From a checkpoint of a small image classifier.
Model: arch swin, moe top_k, widths [96, 192, 384].
Training: 19600 steps, batches of 256, held-out accuracy 99%.
Rows from block 7 of a small image classifier, named by matrix and row number. Rows with one number within an expert belong to one neuron, the router's apart. Each number is 128 + 24 x the weight over its row's rms, rounded and kept within 0 to 255. All counts start at 0. Numbers have three digits each.
Before each expert's rows are labels from the 100 images, of 14848, where the router gives the expert most weight on average: "top examples" is what is common among them; "colour at peak" is the nearest of a few named colours to the mean colour under the peak. Only what is clearly more common there than usual is listed. The data: gratings and oriented noise at many angles and scales.
# router: router (model.blocks.7.mlp.router.weight, 16x192), inputs 0-95
# up: expert up (model.blocks.7.mlp.up, 16x96x192), inputs 0-95
# down: expert down (model.blocks.7.mlp.down, 16x192x96, transposed), outputs 0-95

# expert 12
top examples: coloured; square grating; stripes at 30 degrees; angle: stripes at 15 degrees
colour at peak: brown
router.12:155156146087132152120089148077135127160112096115143143155099149144168159153139137089164123078157127137132094138114180138177158123096109121153119154135115113088101103110117164178140128145108131136162098158094102161101144120117090135110128104173138116118099146164161117142148111128146095135
up.0:103170120117141150077090126102118123137127125112149113158064116099122159149157153123147138102116143175156097117064130113138141106133095087115122152136122124092086127101173131123120139104145125176133110147159141169124109149106103096123138162162146118127120176132129092130175121131098162091
down.0:109126143153115107106089136122155085114113111117139114098152145150113157148137112150122115111154096113104183130124171135131148088146105101119090178131087152149118164162116116115145104117120185163178092121109149098128088186104136149109128155164174121139164147120124097131094101128128139125
up.1:162153116119088109118122116109134106094109153099129148150138135133175109144112139137148112154118094124122144132167110154100126090126118160139111141138115121105180120150122173141134064095108158119138073118147115132124123157100196103107120123147157147102143112114091142135125072094109119114
down.1:104132104073142189122187149133124129110143124142133128102131106148161116088118125111133129133117164156110117144136102124169139153153125123176131116179138130114134103141153129133128124172173114102097120110131118142100174112124117111152115156132106102098120077149109181123095142125155125131
up.2:127163070106103162101123099107114129148128144148121142139051126136139150113114156117122121177148165150179115145106148104129170133123126080122119133187102127107131075115156114130140143106162146139122103147067141147109129095109112098147103125156138096145123129106084139163089136130130114138
down.2:138104105157106096141138184094158132127100111135116132104177142142141170167161103132104117139127084099085146098157148115186114108113079125151127153110113160101108163135081088136150156137148158120158111136092151117072121134078136142136147179101167095152146112122160136128133120121117099123
up.3:080101116122110138184131135134128140135097113159144156078141163130154102107094135114132095113086121093097112172162135108123134155092151131154140120150114165102119103093130104129107125146102130116122188116127170135161112170089143115146111148125140131133140110123103144096095135113142110124
down.3:176145161139157120137133162114095132134125157132125138135174122107124147132121148104144130152104141114125103086160113149086142133124112152149158067095128147084132127116150130122130144074109121121073126153106140126107150104177136114128084129142118109082121119131188133121131163157132120135

# expert 0
top examples: dashes; coarse
colour at peak: black
router.0:148085098161118132172111109107127068130092101120170100174150101129173149156137098153109083129105091127122115107162107162118131116114126143139151102135125102142155150135098166145085105082117105125103120129144155127120134118158128124155129120097159171132185163175156126117116134129106123124
up.0:101092093102150130135125167151152125089125150142123126112152134115127095103146122167110125178162200094124163163109093133130110154111129145157118120125105141130120136128152088141148101141116071165100153081121145126130161121092112137131126120122076147134156118076129124136113165127113150138
down.0:146133125123132122107124132105120111169106132136127113156111150131116108183114106080112146144143143139159112123135118132123152124132083078136123107137166108150121133134166135138162115105132120096141134110122160146130122115149143142120134114171104082114127096110165144140133137142171132148
up.1:140144096140103125131120116088097161157104113129144132082106124094110131113164129095163133103112119159136126104140158152171131104177130095121145089174153106179113174139145115060112137154136141140148079102142129154119136138151140142099121142145070117150175111149107119112135122109122095133
down.1:119096113161116140128140161146115129139156137131149143129088090166109128125115146165158113105103156149113125167119140096109115183108121157108120147144097112137130122099109087129091106149117113163117136135138134182141099139124077120113096155123140144118098138183083112121121095156083134123
up.2:113136111132139183128151147137133112120143182125131116133150170155138084115105124162100153167118154118118148169125152105114162166110156131168101132147106139133121098084156147138121111130141116142131153123092146129144148106095083143111113136117101141151118135084125096125125090151132108134
down.2:127091112117121132144133145105119140121112116124073106093151161105103088155125116119108137124120113139095132155148106115120176138109152161151102080142149142148143170130159153124156149147123114108135144113127161142132129117134117156115118125161128126165159088097166139100130139137163092137
up.3:114131104139118141102129155099118089125157107134128119155139141168153157173149066120144125126138096148146116132158134136143148101135122091082106109140153148151140153116128095140148129121106132163100136141135095142123112129117068117105124133122137126196114142098148100124156144156124128161
down.3:146091116130144115155142095183128145144109145141127135127128086130113144113120132105171134115100138109133148094126116170109128107118130148147162138115100158093120100117140116120097170127129114139120160129183126122119132141132141113119156135065146151167143165126116094138139121091115130115

# expert 7
top examples: dashes
colour at peak: black
router.7:104122106153170136134106145150147089107152126112111100091185122121100171102155116158135134122128144141154177148142117169103112113164072142127112169092131126134158157147108122104175117111122135173127153135163125063113155153118106103110129105134114158119168166082132114139117178166099152121
up.0:095117133102146146133093100137111099129129113150162135154123114144148112106118122148136112113089099107088134168118113143136097134128113145130133159159131112115145122079092112129092103112105130147090180139151099135151140160152132144142166083103165172153115141163129141146129087109117142094
down.0:139142142130107104136115104137137116135101116128148083171135143155103118171129109154127109168098140127161135116132132137106111122091121108125155105128145098118097126099143165141135119136125125162125109147135095109152119147102096147147150113091151124150136145096150117057126160123164130156
up.1:179102128158110140163143139061184098121087096116144159144144132107108140129133115089147135147148119129114109090163154135136117138106132156121115087138130128121088149156107131170129159109091118129154132096111156132107140119132118145124141108105123119098170105143141140111138118151126075169
down.1:151095092144125164166127123095104079124112182122136135132108126128166140066127102154109089171124157127153127089152138147131098108140151139131112098157109119167148126160140156152110079122105150127146094081126125189123133158114131128108149132136090152134141102140126134180081127124105142157
up.2:096110094167114149107117169161130142136167097107130133131104132127122109071118103124131119127157179137134118171175165122134133117131168100141086118159125149165127099148135074144162125142153119159117100102122144138102105101133094123150114158131094103118110125144107105161098155138116147163
down.2:147141087133057130105163150132070124161139130131149100114125114165092096104116118096130111094150178157143144135120130112151121158153110103117122116171101147162120145153127120141114112185159133105124098115126132165126136094102092156129113138122126095121109086115118157125127109134104145154
up.3:128129148145142123173116123076102086165135125134131089095115100126130142126121148175153107115113137054121146115078141145132133134141114156135142136151123075136118171092105158140097103099101126142109120121146124161140157167145152120116129105132132169162145153130098148111085119128108112100
down.3:130070139146185075119133053090143101120124105129141114136154104174147139166148104143125110110067097095158126061131137120088156101131158098111156127128120129120142115104131149137114127096109112155109154124127105122147161131154126143116138131116142108160144172093117150077077107097145133145